python train.py --dataset="cartoon faces" --crop_scale_min=1 --horizontal_flip=false --tokenizer="word" --encoder_kernel_size=3 --text_encoder_activation="star_relu" --text_encoder_head_dim=32 --text_encoder_fused_qkv=true --text_encoder_qk_norm=false --optimizer="soap" --precondition_frequency=10 --max_precond_dim=512 --lr_schedule="cosine" --adamw_weight_decay_other_params=0.01
Rows from block 5 of the text encoder of a small contrastive image-text model, named by matrix and row number. Rows with one number belong to one neuron. Each number is 200 + 30 x the weight over its row's rms, rounded and kept within 0 to 999. All counts start at 0.
After each neuron's rows are labels from the 100 texts, of 14848, where the neuron reaches its highest value: "fires on" is the input token at the peak. Only what is clearly more common there than usual is listed. The data: cartoon faces.
# fc1: MLP up (text_encoder.blocks.5.mlp.fc1.weight, 768x256), inputs 0-127
# fc2: MLP down (text_encoder.blocks.5.mlp.fc2.weight, 256x768, transposed), outputs 0-127

fc1.308,194,231,138,208,246,190,149,189,183,169,203,161,201,188,217,207,196,216,202,209,249,190,196,193,186,190,211,201,182,159,212,220,245,201,192,240,221,183,187,142,185,148,187,206,173,176,194,198,160,258,215,167,200,215,173,217,203,219,216,259,161,264,198,184,257,166,195,186,218,127,261,244,211,243,195,181,188,173,208,202,179,215,205,231,176,181,251,235,182,187,193,218,228,159,131,184,192,218,242,235,181,219,217,164,168,185,215,252,229,164,218,225,175,244,275,207,188,208,239,254,201,171,181,177,137,203,213,215
fc2.308,187,204,159,181,237,236,216,265,157,191,241,196,173,212,235,193,193,219,142,228,202,162,176,122,169,183,169,179,173,205,247,133,193,197,244,227,152,201,245,149,192,205,196,216,200,204,174,230,167,211,202,168,219,148,216,244,213,220,193,194,201,205,172,153,250,126,186,181,188,159,188,156,223,194,221,230,177,239,234,218,245,197,156,177,218,199,208,227,229,195,211,256,225,210,167,203,209,164,247,195,191,178,202,171,178,186,162,251,221,164,211,208,167,206,242,224,249,189,249,208,211,193,195,214,233,169,171,216
fires on: "blue"

fc1.556,173,196,216,218,246,224,174,174,209,221,229,199,216,182,201,216,177,220,180,174,216,218,215,145,185,205,252,240,178,228,257,204,221,224,232,189,178,169,178,210,182,215,182,228,191,182,150,208,211,229,232,201,155,179,190,182,209,275,184,248,236,273,172,233,231,236,195,210,162,154,219,186,171,244,158,217,180,233,203,176,181,222,233,200,183,214,210,180,180,164,145,168,234,226,194,249,228,172,231,198,195,207,201,219,221,228,232,195,212,193,190,240,150,256,191,230,191,156,299,233,186,160,168,195,169,176,177,213
fc2.556,184,159,172,198,126,238,209,189,186,237,201,175,177,220,178,173,208,195,165,165,150,125,200,214,239,227,264,195,269,166,221,221,190,193,209,199,214,244,225,185,215,172,153,194,155,257,247,219,256,188,215,208,204,201,209,178,167,207,186,150,165,176,107,169,193,186,219,165,208,201,205,200,202,198,231,180,205,208,196,156,184,227,181,251,201,217,183,218,168,197,223,233,218,290,224,225,196,170,184,197,236,196,251,163,163,207,175,154,213,211,176,183,220,218,208,157,182,211,207,160,166,206,247,158,222,232,185,197
fires on: "face"

fc1.38,197,181,175,185,195,217,179,196,204,153,183,207,208,187,205,193,212,197,193,183,203,173,217,207,190,208,159,201,186,223,202,199,184,246,209,248,213,160,214,199,202,211,137,221,175,251,243,227,217,189,177,170,168,213,210,178,235,220,194,254,216,191,196,148,237,200,187,182,148,164,259,227,263,231,249,187,167,281,170,211,208,223,198,180,200,206,179,207,238,155,211,217,189,205,201,225,183,204,189,279,164,194,216,145,215,211,245,193,167,189,203,210,76,218,202,202,163,174,225,177,204,227,189,158,170,216,208,208
fc2.38,202,219,180,223,180,221,202,242,173,190,196,212,191,203,189,178,217,134,213,210,211,176,235,235,212,222,181,195,198,225,175,196,175,197,169,181,191,187,165,212,241,172,202,171,218,210,234,179,143,208,183,157,213,237,171,222,197,193,181,203,197,195,216,169,175,181,152,250,155,198,178,244,237,183,204,207,207,274,202,153,195,234,154,183,216,216,107,177,208,160,221,158,147,255,205,177,225,238,213,233,207,181,246,201,181,269,161,176,193,200,187,224,225,235,212,179,205,186,278,260,199,219,187,198,223,180,215,173
fires on: "purple"

fc1.47,219,237,222,218,166,191,187,192,209,199,175,193,181,184,148,173,204,225,156,220,185,163,243,185,167,215,187,208,168,247,250,168,176,211,229,197,183,182,173,212,142,205,182,239,209,199,137,227,188,249,178,180,228,229,189,230,171,211,208,203,177,153,191,179,204,180,207,206,155,186,275,227,212,228,196,231,166,111,159,164,143,218,232,187,187,219,229,204,212,161,207,241,204,185,177,178,209,205,200,233,209,247,258,193,224,183,184,208,269,196,186,238,161,169,180,205,203,161,225,228,205,196,231,144,166,228,183,160
fc2.47,181,236,192,200,257,184,267,245,220,164,186,200,159,167,224,215,217,225,213,209,149,137,215,177,215,212,197,177,201,196,243,196,214,188,266,171,185,229,158,208,219,150,196,233,199,155,239,256,203,182,160,184,198,161,141,219,186,185,170,150,175,170,248,171,172,180,208,243,258,242,203,199,259,195,203,210,195,174,207,151,155,211,214,203,193,208,156,162,249,135,269,187,219,240,177,153,200,227,227,180,210,199,219,202,185,174,160,166,181,191,165,215,213,194,224,248,219,203,233,193,216,220,205,192,186,216,213,163
fires on: "face"

fc1.228,180,212,215,253,230,190,232,153,194,183,200,145,131,173,222,285,152,154,221,212,190,236,212,207,180,162,198,158,161,220,220,178,207,243,205,232,189,179,179,166,221,200,139,202,188,176,179,222,176,215,204,172,166,186,179,149,154,236,230,194,254,263,175,216,153,243,150,179,141,202,187,198,138,222,214,201,167,211,213,169,171,165,219,181,188,161,214,202,243,153,193,217,173,199,158,204,197,223,223,182,227,232,193,195,185,277,221,215,205,224,210,241,165,198,218,195,216,206,244,181,195,173,219,154,193,249,163,186
fc2.228,265,163,185,200,203,225,183,198,209,237,231,213,189,171,191,173,233,188,201,178,214,145,203,204,216,224,205,225,236,212,193,238,214,215,173,217,246,212,260,191,210,209,206,157,188,286,198,159,237,186,206,184,177,179,234,159,231,132,204,186,209,201,159,154,194,202,240,187,167,173,233,157,199,223,189,188,171,202,240,189,164,186,134,236,199,222,181,236,224,184,179,198,269,195,230,142,162,113,222,229,240,215,241,191,208,253,154,179,210,179,212,176,175,247,170,198,237,204,181,180,216,220,245,207,257,246,188,228
fires on: "face"; "black"

fc1.362,181,218,209,215,214,192,198,158,201,228,191,184,212,176,173,155,200,232,154,241,184,117,243,162,190,222,179,224,176,212,245,144,155,219,241,219,199,161,173,200,147,196,138,255,207,181,174,218,225,253,170,170,239,203,183,241,132,199,183,204,176,189,197,220,214,212,178,176,195,179,234,222,207,223,195,209,165,144,194,166,149,215,228,209,197,190,195,213,227,174,192,231,204,185,232,157,208,187,221,204,196,263,213,201,236,191,184,203,225,162,158,250,199,219,201,228,186,139,179,248,224,204,215,196,168,178,199,189
fc2.362,187,231,199,197,284,173,271,230,224,159,191,194,172,189,234,219,220,234,213,196,118,156,223,169,206,221,181,177,202,218,208,200,211,205,249,200,196,224,167,229,215,160,204,229,197,157,209,229,216,193,150,187,204,159,125,220,175,185,174,131,186,182,238,157,175,209,205,239,254,224,229,200,269,190,188,222,199,188,220,172,153,201,213,205,171,206,169,168,244,145,286,185,210,220,185,176,219,227,242,194,202,196,245,193,179,184,147,194,204,173,157,196,224,209,204,239,212,198,236,198,212,201,228,211,201,206,206,157
fires on: "face"

fc1.489,165,230,153,202,258,217,142,205,157,172,190,177,191,220,229,197,177,222,194,224,231,189,170,163,208,203,166,221,200,160,233,207,228,197,224,231,177,172,182,150,191,180,168,233,188,194,169,191,165,250,211,163,190,218,176,238,209,216,207,260,151,240,199,155,257,159,217,173,200,135,272,211,204,225,211,173,191,183,175,212,196,215,197,219,177,194,230,246,162,207,193,237,237,171,121,181,177,210,244,235,193,221,247,172,165,198,195,269,233,165,190,236,178,219,246,243,190,195,249,232,197,175,191,179,156,228,213,182
fc2.489,188,206,165,174,238,237,215,254,162,191,233,199,170,203,243,197,194,219,136,232,216,171,194,130,167,166,167,179,174,190,234,131,195,193,230,224,149,196,253,156,194,205,198,213,204,190,181,235,171,220,208,169,233,151,211,249,220,230,201,197,195,208,171,155,243,132,175,179,192,163,186,155,223,197,235,209,172,244,235,206,243,205,159,179,213,207,206,234,232,199,201,256,221,203,177,196,212,166,253,189,194,176,187,171,176,187,156,241,212,178,206,208,183,211,234,215,251,197,250,200,205,187,188,227,231,158,161,219
fires on: "blue"

fc1.696,213,207,144,191,204,235,175,186,207,203,206,156,164,200,229,226,233,149,164,215,227,210,187,158,173,274,197,185,198,238,252,203,221,191,227,245,217,114,215,189,167,175,181,233,165,251,212,172,242,209,207,186,171,262,189,220,241,234,186,255,244,224,178,164,164,195,158,177,185,217,176,231,171,246,181,231,193,218,181,147,172,192,260,223,220,223,200,193,198,179,213,204,246,215,183,201,205,211,197,264,203,247,162,151,184,231,172,184,185,205,223,209,164,149,220,194,227,206,229,199,191,148,187,178,179,253,185,186
fc2.696,201,138,199,191,182,183,180,170,201,206,207,242,215,234,162,165,213,205,143,163,184,162,215,242,225,215,237,230,232,208,240,232,255,238,180,238,238,227,246,172,196,244,223,158,189,214,157,180,236,172,194,168,198,148,225,179,227,240,206,157,241,207,153,176,171,163,212,204,195,185,191,181,229,241,232,202,178,224,198,222,178,207,167,228,178,231,146,206,197,211,201,225,200,178,201,208,232,179,223,167,226,191,215,234,188,215,208,203,195,178,271,174,187,216,214,204,148,175,153,165,227,200,292,146,203,227,209,203
fires on: "purple"

fc1.592,191,200,196,227,188,186,189,183,218,204,187,182,199,252,186,205,222,215,190,257,201,165,254,189,198,230,190,218,207,217,197,191,171,203,266,237,182,190,183,235,140,194,186,269,185,205,191,235,193,256,190,158,190,182,198,257,155,168,167,184,180,171,166,191,222,192,215,202,189,193,246,230,212,233,173,205,161,133,188,152,172,195,201,176,180,211,247,183,226,156,212,261,211,201,225,178,212,213,243,244,210,247,229,206,212,197,209,203,201,162,170,268,191,171,197,264,206,137,160,237,220,182,241,184,167,207,202,183
fc2.592,180,249,209,207,266,175,262,234,206,154,202,170,167,182,229,228,219,237,205,210,130,168,228,198,200,218,187,182,198,199,222,188,198,177,261,189,176,229,152,216,213,147,217,220,187,153,222,246,214,194,153,183,191,163,134,210,162,170,171,153,167,192,246,166,168,194,190,236,256,227,209,177,264,191,180,198,202,192,208,164,135,205,209,190,175,192,161,173,245,167,255,178,225,223,192,171,217,237,237,196,207,195,242,204,169,179,175,175,208,203,158,213,204,202,211,234,230,210,227,202,211,209,208,206,207,199,215,174
fires on: "face"

fc1.478,196,198,164,193,227,222,182,225,187,136,199,186,221,202,177,237,200,161,239,207,239,177,253,207,172,189,142,182,140,196,221,175,192,226,216,238,202,205,196,217,243,233,162,158,218,222,244,215,169,221,197,191,169,216,195,234,178,237,176,253,210,192,198,206,216,202,201,181,150,187,191,272,204,220,213,169,162,259,190,202,154,214,210,226,202,104,225,217,257,151,240,214,194,166,214,209,192,209,176,177,196,200,239,202,196,222,197,209,205,182,214,225,123,229,231,168,221,222,233,212,214,240,223,170,173,221,198,176
fc2.478,204,220,194,196,158,220,202,202,189,174,198,187,205,210,185,159,214,151,209,194,220,190,209,247,209,217,186,199,182,217,196,190,177,197,155,182,194,189,173,197,224,199,201,154,197,236,210,180,150,218,200,173,224,244,164,211,199,202,195,198,201,200,183,189,173,192,180,229,161,181,207,266,223,196,226,213,196,295,209,168,204,216,142,150,217,221,99,181,198,128,205,161,167,271,222,210,226,227,211,228,207,167,221,197,188,245,167,197,208,194,186,197,230,228,197,186,210,180,284,225,210,201,185,213,239,197,202,192
fires on: "purple"

fc1.328,234,203,170,215,221,206,164,166,164,167,178,166,164,200,175,179,158,214,185,199,215,183,275,239,194,188,187,177,225,240,200,195,249,237,212,210,195,150,187,222,178,220,221,205,190,246,229,220,193,199,205,154,173,213,163,163,224,221,222,187,204,215,138,210,195,230,156,210,148,226,131,182,188,219,225,246,188,235,215,183,214,224,221,194,238,179,218,208,216,175,268,206,189,184,179,211,209,227,172,140,174,229,178,189,215,220,248,176,215,208,166,221,120,191,198,212,201,173,261,249,187,214,162,181,148,220,126,211
fc2.328,159,184,179,205,180,205,208,242,250,256,196,240,212,204,198,178,158,175,144,163,192,194,179,211,191,158,232,211,204,191,254,217,201,203,168,170,235,231,210,176,204,176,198,179,170,250,190,175,250,168,184,177,184,207,197,185,207,210,213,196,213,196,198,195,189,169,213,192,190,157,214,212,233,239,188,222,186,203,225,160,122,218,149,217,176,255,110,230,178,193,180,203,198,240,197,176,206,171,241,245,217,208,204,187,207,239,191,186,180,167,229,226,222,229,226,166,139,224,194,225,254,230,191,149,260,177,242,166
fires on: "purple"

fc1.50,171,226,163,245,211,181,221,167,186,191,202,202,207,212,198,173,207,231,187,194,239,157,229,210,198,200,172,183,138,209,245,157,194,276,189,202,204,191,192,142,172,220,177,256,199,157,216,178,164,222,220,174,173,226,207,207,131,236,194,223,260,186,170,223,183,225,159,193,168,167,140,218,179,156,189,191,180,146,238,184,164,272,229,198,176,192,197,198,270,175,164,179,198,253,238,226,189,240,164,198,185,198,209,212,250,209,254,174,137,213,224,200,162,240,244,162,150,173,155,231,165,160,180,219,203,239,162,186
fc2.50,215,168,201,184,193,254,230,222,221,235,184,209,236,199,256,176,193,203,200,215,196,178,197,228,213,251,243,162,176,179,156,149,189,167,231,186,267,250,145,211,224,225,171,187,199,243,197,206,164,140,231,192,228,237,202,174,236,197,207,192,160,208,268,196,147,174,91,197,206,217,175,213,188,202,207,219,179,216,243,174,246,205,174,219,250,202,201,189,237,200,171,202,262,175,188,190,242,237,191,212,254,208,215,206,127,213,240,199,215,182,263,209,194,201,149,203,163,178,186,246,192,257,171,180,214,225,187,170
fires on: "face"